config.yaml
model: "segmentation model"
dataset: "made-up ball-and-stick molecule models"
train_examples: 195000
image_size: 48
crop_scale_min: 1
horizontal_flip: false
num_classes: 10
arch: "unet"
norm: "instancenorm"
activation: "mish"
pixel_unshuffle: 2
widths: [64, 64, 128]
blocks_per_level: 2
block: "basic"
attention: false
upsampling: "transposed_conv"
init: "lecun_normal"
residual_init: "zero_last"
optimizer: "normuon"
muon_scale: "match_rms_adamw"
lr: 0.0034
momentum: 0.95
nesterov: true
orthogonalizer: "newton_schulz_5"
adamw_lr_other_params: 0.00093
grad_clip: 1.0
l1_shrink: 0.01
steps: 11500
batch_size: 128
epochs: 7.5
lr_schedule: "cosine"
final_lr_fraction: 0
warmup_steps: 1150
weight_decay: 0.1
adamw_weight_decay_other_params: 0.05
Rows from block 4, named by matrix and row number. Rows with one number belong to one channel. Each number is 500 + 40 x the weight over its row's rms, rounded and kept within 0 to 999. All counts start at 0. Numbers have three digits each. After the name is the row's rms in percent of the matrix's.
# convs0: first 3x3 conv (model.mid.0.convs.0.weight, 128x128x3x3), inputs 66-76, a 3x3 kernel for each
# convs1: second 3x3 conv (model.mid.0.convs.1.weight, 128x128x3x3, transposed), outputs 66-76, a 3x3 kernel for each
convs0.8 094:539557472450498463530566615605612522476433495463541502478501546538491514527502474502491462617484539509491586481495486493506534478496489539495502504508467494548491587382521510496446427490494554500505499501500495436502499504486494498441440461567503488594449541433408472508529490509478601509498484472
convs1.8 100:447410457501461460476495498475451532531579541494432543513504470542523497472534493503449502507470493423415494460375440503503441455538501480502489494505473509470473519500444490510493465508449499573566495495455494538561345482470499501491488494559504494470489527564497504504465588500450421419496529572
convs0.9 100:490528478555513488384472495498493528504482493494489511513473473489432523438522515499534487509487396512490437448494451465501493489532542558509544500473452476498421510536499462589463469553498538435496500518499543530494469536505526522475525462404515476530476550453485491527519578591471489437491386476
convs1.9 099:516483584500583484495515499481511472437423472581456477478476581527508512465502416538460500491568549500582463500480507511567522547489513501507376513601518506508517565547502571501458477499595480493474549595499500474446529519502517489498494447507506586567445536498390512509495501466375574520483500477
convs0.10 106:497485505494461574518493508497501498496453491463417503389511518546522484502505446516577516567504495472541462503436526531495597496520498513490481499465503511506432501533476615555459533486506522540535505465507511425515522587475477499498500575523490494487501512562478491501485385454465451442442407488
convs1.10 100:502517500525730511455408463526484493508484479512501504491498496472457484573541581436516528508502488536500499509452493458535478507512519533488550495500499535500546475501473484347411487453464562500503506470456502472497493508469517507523489483518502468490498479510501521516504498495413508609497500505
convs0.11 094:488468483519470504548525496493499512521442466500505495497504517497460552493561490462506515434511506513513436555487453557402486499481527501491514460497458470547451376543495445504440415445285498513514403447530503511481549491506500486436463455483500545424471503492495550528497502535481280499467391448
convs1.11 124:501545550519528555464508521510499467480488445445405442501491553549534470523592490512546498501506622520423489503515508457682563518491488490512517525542528503499565558561643495383491535479499496503516478534495496433421581503475599571526505532491498556534548539499490447517505568514469513554506606508
convs0.12 100:537499478529459494494500392503505558501478590508524429528457521425483500531442538544527475442509455525495474455450502442585546514390500501530479516508561502443474509483363524480518501559514470491484419491494496475525482468517566516503419541514428475456490499499490513543488492535458504522501542508
convs1.12 083:433494480511544494499540512492495502452528546491475477485498512501557471502582517543508507490544617482549526506504506369608552547392498494475504572467497498504499523512516524348367535487508455513501470480513505517513501545517522510481491521563514502492492503511464486487504523492464548574518508552
convs0.13 098:502474426509487477452468574508531505504469500483477482441562494522499572502471403500506466508481470609388519501641462531538484531458499462454504534483423517435542524482501468490516386471458478601516475520482504438492447469501468495492500577505476477578493498515467485547486495482536478489525447496
convs1.13 097:472536551508532470510546497446521503482524541519576540497548512407530457501502567435494503502559575455502500502502501476497487508493448494609502507609450510487520486505563415384509528534482468494614480494481555405397500486513512505556556554502517484487510518537523504439513477482517499488542569512
convs0.14 098:570499493510487493538500462540524500514498415501536479541511481525544510555507502564494508462504459531502459561451500441569484491510489443480506498502455565633510440431494499499444377457492500575586428496496600495520482483450471496489463512436492499484548513542502447464558542483570503448505493480
convs1.14 091:500463474515517500508503490507500491498481505511524472532510502507485500501481461490523529539447540443428374415399485520500460521463463558495413476490498394474520492462481510471489534595529480532504548537465547520462484500499548507499458507522473502454500510469593542613536509504501496434380499498
convs0.15 102:492506498527474485500451457561507531482510547516519499461550490447541529571539485510479499510490521592492453431503509532505484514504478500508530598468536471476507521595518437510500448434591467441491523476445513492500553505507511534470458473500573466487498549546542525523662513516513485531483518553
convs1.15 107:498506569500469442531490449470495464507485493543500482501494505405488594484490519499498493486504415515506429495509452555491558478518506497499513504516501559499507442534554465504472470481495496491550464568568498478421413570493510503497510491506473413444493535490527488457391502495463500380530497433
convs0.16 097:464515515478505487478509499497561434632535495493503508460573495438561478650369501504584503500507440517404619455536501469472493599408480505505476472533496458532521482469506470510461471491517485534473431542478535362505522486534498497511439468464456436503548493515492511501491519439618489500497501497
convs1.16 090:412495475507520457546497480495564491470483557519484495519501517503422431515531524500541493555639521550506598490492508483501542482444479469514501615576489476514497512486537480372484461557502517443476474511570613486501500553498533484426540445535501494512497480501503480531520478457504447505515616521
convs0.17 103:509478485492445513476501443502443503433498499505569512469566525488465501465424562414527474510487435464474501501497489540499499512473566516485504484507505433456466530509467499494521389492526505584518502489527504532510387503503501503511424514416501501465501459520507517503534486505525459455447522482
convs1.17 100:460444545499481463550542583523491470496516498495501435490529383500471478406485427499480521573497484505471513494469506473515497421454441520491477488529501478422499500490491495418503494541459506490531483526552500505496493523500442463432480490503450475500436508557476558513473509548568512509501504494
convs0.18 101:502499503490517546481514568502577480484550514466464570564526503530391553504549484552574498506521554523484594490534499434507495455468499472581551524589531574500555513527441448483505519560417536449522508476504510488496442460500489500521513520503459490510435485451488500491498480562522529503432500568
convs1.18 094:486501517514499614425660489426499489496507516501393508499505491461613501553528476491562496503571549480431447467504504495539484485397544536491519506506501417527525508499518403473498534523510517495549458477520495498469507491538437553498504490489481498484628476495499522468422522497504518501490462583
convs0.19 104:508508492495500514549539560470470502542499518557464561446488439514517538564618531565507521537448448599504476435494497501477524621487601518444527524500526521517507528548495527534488473521495421540499480500475552513492584412499476520490458478508571398495501515476527498512586508481563487594507519567
convs1.19 114:355539433473499503520490484520463500501582486514491494563500486472443425478536453534517531486487508485506483445497369504471431459504517476542474506542449487491493488526492476393500417514389413465490451494504459471524535488487498402526553499498444496555478477461542572386466516508513567519500520498
convs0.20 096:493496503505500496544483529506555515476513546539529502509508540502502481625483565495528499503500474510497500497497465544553432567491646523441498536469502483573605498494495480426337522514505533535551505466474486454515517508499514496581470468518500497484501555532564544529489505432515502421500568516
convs1.20 112:385511479496537416460559486544491446633516499509514434520451540516500502395523498387502449505534475501387422380488361458502505521517501456486549521484502481475475546453475500518480500497350467494512497453521546502504470505477412474568507530578483481504496499481575426539439476511508448452540496514
convs0.21 105:491488506517467468520506502531475525483511404533489493501500502498509470531497496508552464495482528478514505603558452504489416485467498488506522544514577494517483492364445566471498616500399413499498510518490637577498498555464499491502481453546432459502465499504470414557488442374514550493513529534
convs1.21 115:501500438493508537553412500503408515498414490428497572499493468489501537504544494383509524479554441462505421450500579589495490514472443430519514479500467499495519538541561544515514472508450498511495470491498510504570515551510477429538512464520489541497502557500502510498533467527416465446463501505
convs0.22 100:489572545481492527487491427505355486529503432486419475488644557539392552423525657502475459467505475420490514554477518520450489424419475473418545527527553500495476508549517358481516513398501551433498501458488390467514542503504488449501440466495508520493466456504411490470430513499496580454514480461
convs1.22 076:511484510488491518510532532502502539481569615530493498454476495534488486552519484484498543445592651529497510497500500479498684436501442440502502518538504474548500470518538460498514500485557509525497507550492503463452486546510497502403445602520573490543487498451514501448529538521531489477485566529
convs0.23 096:484470496518431446505448495508458501502502468502501540482543465506500497521457497416558502522467469458474493475497456480463396572397498525507494489510473500370488499431505474585547423424337513539512501537554484446497456489490530479468483479441567502523492540486501507502554587567416486485427490447
convs1.23 110:524551570505491506492480514467486486427534501463516482506483519502480506466463530500526491515529479484514527517524506525633573481503506478575509575631492454510495506566496589444459505529512528507517482493584506404485436570490512512506451476484484513537499542468498549534479557588490486500397477501
convs0.24 102:516481452437466522512409512488496518482449509498500469525494516423586457502442502511457501520567602499383482501395509427500504522552489505528509507524505488392507520508496503498397477570576476534537499496499500494510500481505481487484445503533529505545521513482505448486435481353522587493467413493
convs1.24 110:498490497534567481558540532497423515530582440483452500524449608464565504444540464483581504482572528503539521485428519485676541511510491481508505515523521479476490494501503526505462479482482469470484496533501527570467476484564496483489482527510491544476523494486500460450489527556495387514501534498
convs0.25 104:525500485502512537515472473507492500493518594499608574475565468444529541527500460451505505463528465502476459390489490485498531462524483505491454493502453577521551537462581485537541557550443504519555498517564449438465498520492453563543523497524530501520487547468514500512499500541477531515499494507
convs1.25 083:497491503503542500503433517532478512402498507500517597525501535484502577498442498558501506526514520506476519498500493509483463625500490490497544493440556487522540510512497363388499507520502488401520433505531500446534447496498422466501493446580545441450496524446496497508515554583489514580500479408
convs0.26 101:488505566464487509505500488473508500486484500483486500501473591451524521475542497526526514542449448531515577457478534475443482489498547480502508492494478517550412525502398453486503479500497526524514509517473523468530515509532452499541404493533518501432565476500583474502513490510468473500547504382
convs1.26 111:440462517503501480446601519443525470485560453516497536501519474575555486468513509348463491501481405501433498481387503496499529397506495508487490441496524423499561476478412448491518501506509495521544514505518517500501524569504487486475469498503567500406509533435450531470435509535499519510499509516
convs0.27 099:508496515504503523482500493502551498518600580446521504536502522479497550567510516567453525500459484530537450511466462525489561553516543515491497482473551528553449530489481510582507480450500497503410500553496525505493440480503553472474502504550504542509525541504503502545471453419504467528507558544
convs1.27 091:547474492506471464506488500475509485491499486501541558493486510508415502423502471548524473528613424437495523446554511412511514467553442514501389474589469491501415508485497498504363515502510499493563487507521466480467500471475475489491516500485502480468432487510462568401494516533496561441501643496
convs0.28 099:474422563490475570525518548492506560541496567490474498627493537507502517415476484572480518524538509502512566515617495519495483526490500495520499511464478495492594543549502500488546552484557503500461613493442483475459495525522471490545404596465530536463519502516586377500543513491475531468588489453
convs1.28 094:473491527472497506514538450475463527488484515501502525498513463498459451462413467511485449430493505443439458412531499505507424535481507511496519524589434465491500460509499485458500481510536495580485545494443475519487499451443400514514500499437491489523477484503452612500487550496523494315481479469
convs0.29 105:478490487419501498516521576531521507478492502519499499492495492512455546477433525401484502464475533462513499503421470498455437429484518532485462507557589520542498538506542531431533571501563448506463491500516485503540504541500492463599432557502497424500512477503510569485545497437592549553518449421
convs1.29 093:464438519533577508501490515500498530497516474486539519448443486501500509504415600490503499479554543500507512505494518522528551511515408511504537435470500478530529508401471492499502501488476480491500487500522533524555498446512430487492447514438499525493520588511619553500442510483448393520522563500
convs0.30 101:539500501422539510511525523501502518375498609408506498517470500480496502504509530484366508469394512495575488521505485534554578506598500527507493541549493529503479496449519511435529401422549561491519482493475508503521515512541417476539417503457565502477535463506526502526539454492521500494534488578
convs1.30 078:521485502476701487398423480577482499407505515497459523608468501498567527615512498527519490501508506512533520449512499502605487494499472511528446504551459437538515496555532508484435450512548456486470497580493445504495502517494364507454477501528450500502517507474529569501503519371492435460530562501
convs0.31 102:459452510553448447472471489501494521491483490473523498460503525535507483521543530399525511521533686502451548494378499516449581510587505525499410496499474466442508514543502460470494473450456491370465479486471421529492489518467498500499502484512482530517503517498397469485476414473543530471552454454
convs1.31 105:516521501489480502495490547488499503499577503445529498550500553507521481506589469485566407398514489469568519540498520511540529486445500538517510484502537444511529595516498509504534518475518502486414570534568537571553473524554416478498493508498482492506510553502497533510458503499448464371521514493
convs0.32 103:474515483492500476513515513495516492490506518478516492524501470523559505505502498530480520531516491451503499497494504540482481525520478505539501538473601508374447376506495516492494479493509500525503504508473425433395500601485522488469508499535497460461517458498496510500515500522583492526561576529
convs1.32 105:490571495511499537515520517465418437506501490584486539486440504415486526479508499498545501465502494461495487568485500544581460517501495457500499492439496498496562469471546465444476473504553546500515475394498513498541431494458484504528497580533552503514582648550507566493416487528459449528488444504
convs0.33 102:524442494522555539543540602541494363486423538504500509490504484496560531454502501500580484512589560477392501514480481491472459471502548463538496473482477505366608431506475482499478408517374489650422401498470524465509484510508511525531456492434463505468505643502397482469471486501515435453499509558
convs1.33 088:514490515546516549536576529498503463466504499479513512482499502503499463470426490518462494548600655492513511503525500498482507500447538487492489496581471529546519480516499485487506497490575471501495505502500501521491527523511506498514499514508532517501501485442500597506439501498518502618469486476
convs0.34 099:478474499500515346569506602518505520473498498501500493524438467489597479507506507512452489456512522456510540487512471467598474475521544500475519518497509472495430462509515427450527504503454518510507491503480472503537442475550494461524611432493519528476481505495439531425535398501484488592378504452
convs1.34 111:498523466507478595508545536404493528457473521518508527541405496504495474503474504517492510502570545504505508503498476497596524497503515570569469519508509477499499584502532517514556463502513499543454501581430450496515480562468445448482510501503535498537500489457509555463499619546352385530441593503
convs0.35 092:517688573531531531472457454508522566516460515502506549543482474511542512511543496537525504546492497536469469441480466517483497471490499499497465598469504474429420511554492521458528534472441489487495546461501520479533489493500437511506570556466555479476411483500508533499505515521485493480468402430
convs1.35 099:523489459508514475598623614465449504508499487505536508509491508491473497471477466519476476474498494463499497493402491517500516353410499510491521484424490497490502456496510504502488423491428467470471509434505561498462498504501523504513481439455446450465507521528475469514458509533533509500527511501
convs0.36 100:516479466506498505464500513459490500433504523506500500424483519434475506486499525503343524530508498424453478442501491455483437468468466495482490499413511512513461464491416576445469488401460467512533513385463444506483438491516524544523522499529463449510480504510504401488496391550485347431575488509
convs1.36 094:543502388472515657514442489546486498489518501463575511542383499407592521514491537551535499484458456437497500493492504416764555552556613500516542444495503519466514560518483511501434484469469520485493495501484533505493500526550508488460456542520543603491510482476487597497469545466466600573501527561
convs0.37 104:501500480503506483509476511538536505480520503550504503560485493494538498452568568500426486522516498532489479517462497443498492502511539469498510598580494545500532592460501512606515521628524499533500556489515430512533507500524488475511531519460500442518479491516496547518501493394560526462525507498
convs1.37 087:458415498445491537413459476499558442496465529499564546513501502525508477499501519564444568551562498463519504472471514475467539550501515465498488491490446472497493484358476462452518505461530503505487523512487510498437558365500522505500476510488514536373500538506485576510507431491468550504563563560
convs0.38 105:499534501431538536517501486498514504485494529503515504515419470471611492522560509442485476503529542460535498421294489441498483486481508513536521541498548552547565496493481507548476474456568517375493439499496500528537489554562528531514516520507481490540561519483499495523469506393444531516534532493
convs1.38 100:534595484559544472466556573472537508468483455489541490485502512492452498488499502506520552415517498519536497484444556468488504524453627483476458498502505366487514486513509441451532526427443446504537496493475494461491526449520502481530489514576526471475508592461500512472451524541500524515505532458
convs0.39 101:524458407422390441531472511513500495516472433524491451637504511499484461471532569484518450481551502511515531500494515510570500496570471515489468482520589410521510551494503488490418465485537512510494500585494501579504507516492564416471535475479479485534556481467562500504510453382527470391521506450
convs1.39 089:529531501549497438488509492519512498522622463530534490499493463545539502491446482475370501510508462585588495460515504487570549504565482585550497514494507528494491594474498584500483553506501496516457448500555518506500529560543495484477500522501427432392477537501457488508488473424504441438495469363
convs0.40 097:495518488467483525479517517479502500494496521472422524591490500562527409619414570602486556511536502513508492590494483533466504512455496463500632481490579483503541518484559500507543501502426547461447520469507582497501491437528492461531482505493580466488500571498515529477494499549427549645430423577
convs1.40 093:504472496603462521568411501491502508503505495587514559500554459579541512501499553416515479465517437455507394503480491428488463417458504501431481494509444442480480503510507512490501522496504495516407505546512490471641479460496504472493512499524468479394488552513499495402405505541378523464507497515
convs0.41 102:490557495494523503544503501501500476516498479564496497497444487496541449513461530539564516523468497492503548517426498519517496536504513478490511585493600490522531455472520519450564393480501505493491463537492481502545474469523500444512478533515502437469623489552443515532499557475486541530517498470
convs1.41 093:512488421451496497448532565497580482517495499511417470516443407573454502483482500498509485593558507479507490500498420435517495539499473496482419541504417493520504518463466489495508429494477438500522543483410497592528496509444532463384482501507465516560500471480514526510533501456507496474531524501
convs0.42 100:536489521497503463470515489532456447495475391497496434490501549446500491502506465449510480544509516497491458477498503509493490489527460536511525458520573493436528527516480552577464511493539528560571502466550521539572497399500552506382505419505418520503500478451615500495437535515477689496501503487
convs1.42 100:543502472509523497495476480521444453511491524509584599496461473477500528530550519499506504517508459501513512486527514529582585456516452567556396498599503503546453505535408582505495573526553494442560506500473493557574598536462502503483500503528487472500590505455478474520521620559486377514525478477
convs0.43 101:399450549465485509511516512434495481524480508500491467448533483486415522459532543458533493503524544512583535512569442459449501477457497494477509451529473504579539494479386535491462487481440506564428430500500398420638499492513499501510501596500476495458537571555488560516541532543544400428442501470
convs1.43 117:487500487496479525482506494508540474410561521434508466484466525489478477511531579402565473423472512504394518493490498498535511631468499445490562494491473462461513508471502583529474493518484528567495481458512509458468500488495508567548492461490484436496469482509439562555506507512500521469465451512
convs0.44 095:528477483489565516439517500533492490553511570448558515480526505504525456431375459467526474375516468492536512494545563458507428497494416565496501436518500517491467449559499525545527492552451489596528526498499517476507449524512438516504580536558502511485476499462506515487497479487478560585489495520
convs1.44 086:421500540470501498499444488485504501509456572499543564505500479431506531505435502479474590501611494462517565526526484558502509528516466504515566498499496515535501422467422407360500505508574515518571479463499500451532459530412498465497547531631479497556477504515517500530545438569505500522499490466
convs0.45 101:478498557487530485555498519432482506461562534532537569512457500489545445613540516510521505447501453551490571495436452408535483523479482488658497503500504531476531523514502500502505493500513571529498419474493497489485432509532475492606484461539536470416583465485468499506592527478513425461597473512
convs1.45 110:498512483522498523490462496520500475513474511500483446521508484470454497493523500443529538587520540538472493505452432501483495593516531497511494506544501493497529471478559459478552498464505499594401496527500492445448478498491488499455579622530529509505537496428516497558476530517521535574505538412
convs0.46 094:482496498526540532501471504500530449527629572518472537501532480609511574526529489546521467521559504538498539530481484552556501587507544497493460509501525478344450406510531505525514518535492492573499585499448494513468512505503504507466470421488464518671455448536508394461458457476497564491468506456
convs1.46 074:497510519456512556520444528545488501496514447494504520514516396481486511478523500359471508307526499500465466456514439470506465477472514481511481454601494522500501448501474476509447489519509513490458598485552502447494516547500472485516501430506519500500501533474510518533465516496517416502567476503
convs0.47 094:522502501491528495462450486494523453512509458509474490516534571479514489443491500502503503635413574555507521493557501521505499543499492476488461577491501486497507478382461499512492414430472487528529474528527524454476469487530503511477498501427489506514493546507501512449503491500449411580490500480
convs1.47 082:483478497556521493562444517489518516476560514425533506529533486479572505584519433447500550459386548553500479499490567474500490480518435427484483502508500524553516514533498460525460418508519481548492506509482535563469507523502485505466508518564461498496438486448538497478506505399538493489569543490
convs0.48 094:479517426498486473531501516484490452505488466544497490439473550441502492465520439516497470421561499505494472501453504475424511447498526488480473536519548505388461490505597435527470523477429542446487501431506463459473493548475475492471526510471501510503386474514541462506489482500463518494529570464
convs1.48 100:555506501527503505464466501502505538488478564498501512488447491500494488506538523499572425493557564529506521495488510381560530491487499512534501515501495465536512608510475487458517462547532487463502465491509528498491510502506473462501512524524522497381494554520476565506517535493499522492517498499
convs0.49 107:401479555486564567543455430467540509420497491500506500480529506497638528508496486494485502540524505560487478553506500502542531400482448530515429486518481468487504495482480489494506629516519535511536401503486505503489526524414601521492452440496459445495511529498492519504474476451492496500482466455
convs1.49 087:496519497601621601499500577486524507506550473508520458519500550449500547497506511505502496505496493540491487533503522498535562546565494497481500503444522514490450561542456503485381526511528515487471479485455499509503528506491522494509519483459499487509497475480503457492451544472518410474472506435
convs0.50 096:500528463430469473496505467508457467539553451513475382470505502504513502431509486500506468508484506492515492500430508442484501588505521493489490554498428557431437509498481564479391411376325490472498493506527508520452499542464524464480516425490520493484500432515496504524507493512521494464494499460
convs1.50 073:498503520503505487505532516511463548481501488493490459502443444504475430480515503492422528508507502509519402465504495495528515506470464524605496606536439518485499532522489494520500493543612481468492534448527555502484500499493502498505543521485499511500501618510499504466496497484517469518531565456
convs0.51 102:526511492504517562500480361521559512474455482470491487503503591517512461505437490438504482491544551544481472507498535509494512499464438503457498538588602486539481484412538416478584476486508495502469529529543512479507494591500484519553517524525518389453506511493523461471507517429536581483514527507
convs1.51 087:442459482483501508540510503504530497452490498513455539491489495498411500499468511502475500514481577501529533584519469520567510498414443478491489487481441531510487488475481416460546503601513445489512427486529524500444484516487501468499433487491524532484418513481500503503430489506474493500554537525
convs0.52 104:533497538466536496494438494499486500504444476497387501494433523487527631496610482520505525512535495503497397552452494495489506528504512463540496514549387526497462477491472414456460507490475453358501457467529482488457508500498598543524481387487420513519421500501498497490410436595454455469547565532
convs1.52 121:493547514532491491475499483482500512491422516494499500492469502451574494506566575549593516500558537468506485511494500519547494378462504481484496559468563452478579519555523508484532528402436516495481521501552486569522495476528451507473508544532502581524518554523515484473408506508488457555511529594
convs0.53 103:500579484544515463499475475507492440503573617500467478531435508522492444498472492515604576505506508501483507483547497500535505517500483500513466499543501485498519454427466602517444483502509482439488473455526437460500525511378622533545519505500540489477459500482569471493566514451321571389560565498
convs1.53 102:386515519505493518530527487483453407510478508525523492525512482507432459520491487499527537491489481500490484516481481513557483478548546504472461551522520504499512499465458510503428512528534517515499544470483498496518534507528489385462553558503443537481512501518507557538483476531517433551521577476
convs0.54 106:529551513502541496536484434504547492518533467541498465518515511443516533501518472570468500498493570494496571528525508493593501572492499503503536470505514522599453496487560504491480481451429511448485503494552619549539413523521517498514458540531483478487502467506461516479470593503507493441498560531
convs1.54 107:556496535477510536491485495469503484450453487426419510571527544545500491412499406447496527509527476502533353469457488513540468523510479622536497505501450447540517502489483567542511507455474502522554505492475503495510508495504478465488500483468515464449640472501642501475471486497493465576483507532
convs0.55 101:495592468474463385488512520508613500431543450485547525450465499466471416488514502476513480487482448488508486493500508597605496519516494446470502450420532471581445549573507361499403490509480504477483490526471495517443499598472503553507448601509481451428499500526457507515487455484486461358470538496
convs1.55 080:510515530532497532498531653515461518499470458492442396512509510512488517514509427475516500515596516529535394535407502505531495507546476499622478489606504530594508499449541487451497523404537513447458498452463495517510508519596510497444532465473487498500501498506508499454476499467494503502523567497
convs0.56 098:504504501606672494519487520470449457514581563550502501503421491562496470477489479506522485496561499496463491495475542527503396492488480515447488445517495482493433499504496450485500402483387522513492511525498499484544510471521477516489501442567477455489522340481480592475524509520480480456513546466
convs1.56 078:550539538503517682523487503507499470444506492497469459459447496497510479498500539511538475433512498538500480495403505356559466507520464613516504565492537506494506561500601500505497520499497495490463527502446493476468587523499424496543478422484480508492477507518507521547542485459532471555526532505
convs0.57 099:499571504456588507447504508509479415494501513518507499584504413492500475542515499586488496434516503565538491551500519505487527471535509510561502461509536498471421470565438500536476464538501573536448548519493562501503411520518498495474552453479515482548593472447549448544485512538503527551482559480
convs1.57 086:508458506497519535510374532490512461570547501539523467489440565522502475520586535465497451404448509519543455404483503509506505472469529546474477497458502495419497499489461634583431526496429509498505520557498528540516502499471456509441500501452518443439516499505526510572419508467449451501503489493
convs0.58 097:449495595428500497514484503478500510577521502525494494512353500583502504605517575514542465467492442600485499494501519560479536574487531476465505508544519517537621552552491460488546507558561540513476503490423593454575520496513492500498476474482526463493502505443497507467478485488490560502490616630
convs1.58 092:489543476323502500493493501512533447570502521529560494507532448468517504408587509454478508474500499491513500403466488374500451501464433500553499509501370503535504526507489518462433513517433426474484503522594524489572499501514506495417493473537466434489525521474589488500416469457526503451526610512
convs0.59 103:487525552474494454468502498505501500410506474508528502545494496613467516461516553567538487483513481475504523502489524471469508515491490472513498468470482489483523498545539463588487501498465498426501499473513521507476536514471465491501550526461503501504479471507486572502519519506409470564423502572
convs1.59 107:554491514486493498497448543504484502494501534522498435512484527501465498426478518501486516316512511461518508496497452531548538502498493503541518457417503504443511490530517556490475559489468504597502460496532509526522495505596527581494498472494493519451508608464494493506529610634350498516536513482
convs0.60 103:498497500502497473538515420515533501499503559526507493445492514642473455386499418477478491587505490477501523466471508598495534512446521510515499499499503465446481472562525522403465474563507553461497483478496476519512548555555510442532472493510487504498515463508492521574424485523498534485502497450
convs1.60 096:521423480503551505507542510501498477445420502472478445489582519510501495509504485499542471382468512484465500476486519414490473505459527461513429489490456478504537537499546442485468511483465517560489500398621461450468507452509496484480495510590517515511404528483503496475507490512470411440488458528
convs0.61 093:430510481473474590490508485458638499510390479505509498558503459374479487551494488493496495396465544427553497484499506386353522516389519503502492488500500496498410452524500489555486519492469499487515535427499546519489516503503525475519554467504506508473461478463501548514509526434457507456446472447
convs1.61 120:476444483501570502433420649522486515474498493467471506503482498487542485499621523510483490359619614472414497469557536490727554549478532502511496498564498379484552600474510500493519512517533500509493491503502500476498508541504493502495495511467546502504547505508489514556478513458458468566504531575
convs0.62 096:456497537509515487473506537497482466436484505505494470472382465519496474499450468489497515446461497489491505495415493466471499498511434501502544507535527496530472359454382500499498515472467378315506469416496530524454454509520458469484533472499462507500543650485521472505549533441546479542466496503
convs1.62 103:507534492474499485490567580502465512465528480448499484500418486493486461539495516491538460574602519499501498543393548491555493469535501510520508440499530407493489543471540534434447500528490502504486500491509485477486493579491431479464588521507500494477502579460512501485493569491433498499507512508
convs0.63 103:455477530502586499474484513435435511370499401440509506510511515500381443457449497474502497381522624494468479442513502479543582498444492498502504505502510496497530437496504454346500528480473536521502603525495506416503423471502488465500443492452498503497480473494463501545462500497502501470500500486
convs1.63 101:499610482454462501517452499499460567524496514503474497510633557572537568499499500467471484513513493504505454491506573481506595519521507506512519500609503449505484579499506485505491534623538474488506488464487536530500505594501511523509475492522506521495477488500492502465533505514507462572473527500
convs0.64 098:570467504529548511445522475545497497501490509479605498500472432499510480590479473516497512527491501538486507500444500503520544548503502500529495479397532501480490534449432532463493482464498512498458563460443568500556468559488478525439474506510461431602471485515533504541460508486494484500497483503
convs1.64 096:474500385459451535534477562567519490547507515506506483491471484503505506425534495465500448564490496490507370479513481463536411498476554499499487530501492517462468459495510528479501479524473535511573507495520485488548422538506418408522485451504383460509457486521497563548462489519502433511493497500
convs0.65 104:493499345502493511518539500527468500527502500500571515443500501498486496510587514507501506502492489504503431479427501510518522560566530501498510526521504461510474371447400443445493509498506358426498471391476529631492522557488457508478494546537539496495523425490503484587473383430525501477488495555
convs1.65 121:473470501483542535356429490480481504477505571500557575486460466441488508461447501569505507498524460444510501462471485506490467579524490548515470500449461492444542485499502492492508498500478497485503480484504498488508578518495562510528513522500462544531568504616499517599556496531494422480489485514
convs0.66 099:498504569477505593496502575515524512512512463503500519526461492542531558584498506497463579565528540455467508519492536552526500590502533495511461518525484515537520479567477639489453448498495564501502541560447498519464467507487492474477522485487474486489501496523497489509457495499502505501493469571
convs1.66 105:493457512472546506443487428504515583568541476542526521492494456479497500435534571431507475410481514454516526480566508499532497456456487498507513421572457479555564428490526512576475520506441525524502497489521532440485408534548484503460501464586483549475505500509482569457459546475438496383514514512
convs0.67 097:507590538501477487485512532520519521470499495549489501507559518439548541486529507516507473502520485519490471484516475430473574527492513492519539469514519494487452390544499471446480473457590444561479489519497501412524461481498530528439494495413442535459526505484499623500492530532504494459483534502
convs1.67 091:510437422510499460507565492409451541486523527494508545502499480525451498426522519481487503501497465495497551486473489498488600318476516448500514527501383471487473501501504487481521449431407517513517472466516493412529492433512534500573501533479383393488514531506496472500490524496471418489475553506
convs0.68 102:486508537500521493505492425470500516503623478480484433526529539505510483501500508549536533480503464501447500506546492493503450505510437456452483489493506517634500494559509539545472459482408468510481501549518499487498506496488597573536586519502494509485389476452486533551508393534455608429540498477
convs1.68 100:516510463476586526503528615534429617510497518453482506528468467485489465506548495574589528509535539492493473495493524506627501467495490513475476510514471490536550551465497516384552509460507499477498500529514494566419506500423496435453481494485459426444461497511498529468514621359580504511520543434
convs0.69 102:497492639495509498500474460513501520504427491489492473474519519488516512517483442542451455485507595474498515517521553500502512464461542496494566542498482459559496476462473383468445534468488546513402533493489502537517484495408522506485500495484601433498483476555502518571538497498524450471523568629
convs1.69 107:505455476502473534492497521526467492526564498496521437499487483539497500500501476463497515496518471489502476481508412473437519461499530530500472417482473453500500489490483499529513399550457463531505496499461628462551490494488443506498472476459395462500492528479384497525427431447461488496566559477
convs0.70 102:509430521536510484468503504495496500488500523432488502491565517427515459505479520496532501519508452440498427472500478542500488508507499424510603506457492542498400400509484489478504497489503474500517460550537546518474494514499434539491499494524473483492553584538552509521479471533534490494608534492
convs1.70 099:514504427483522497490477438461472540609472514500502494491500500507485421511468499508482479581514482511465495516504499520491496504563513489516479489580485514509546472468494453525554507499502524518437547483516492443499525497506531435537522499497460494514506458506556397597556526537479498496500493510
convs0.71 093:484456498440475505496500504461518541483492574492484407473452499488552532502519647477313451489388496491590575429499467494498503456534494516502550533474520473506533505503510513513519452498470481500495509321501471463445491409401512526563487502452500522450500506439518486485493500487490524518486489537
convs1.71 106:492530509491484491500501497515523514483635507500505499481441581495534453495523490524509476503471634478453484501461531464630532503423500494598516473459548500519468561496510488510477553525500487486490513530515521499500528493491548491515625522552518493446518514443481492494514506498526496517537489490
convs0.72 094:482485502531545549520502539500495428509465462501501439472449480483520506641497477484543475461531500490492534499515452500561457572536516495537497498502488504474500488415426393521499475457511491556529495552505572498446484517441427529562503487453500504494502479500511499537499463443522502458540616467
convs1.72 087:451560518496501494558398493518483503522512536481469495529496458533498499429581516341504513490499509467466380494472473461524491498497484429565488498523550546532536513577503487495496457537488498514510498488536445500480501516466503518578510501510418514553445498489515465508415427465500484514514506498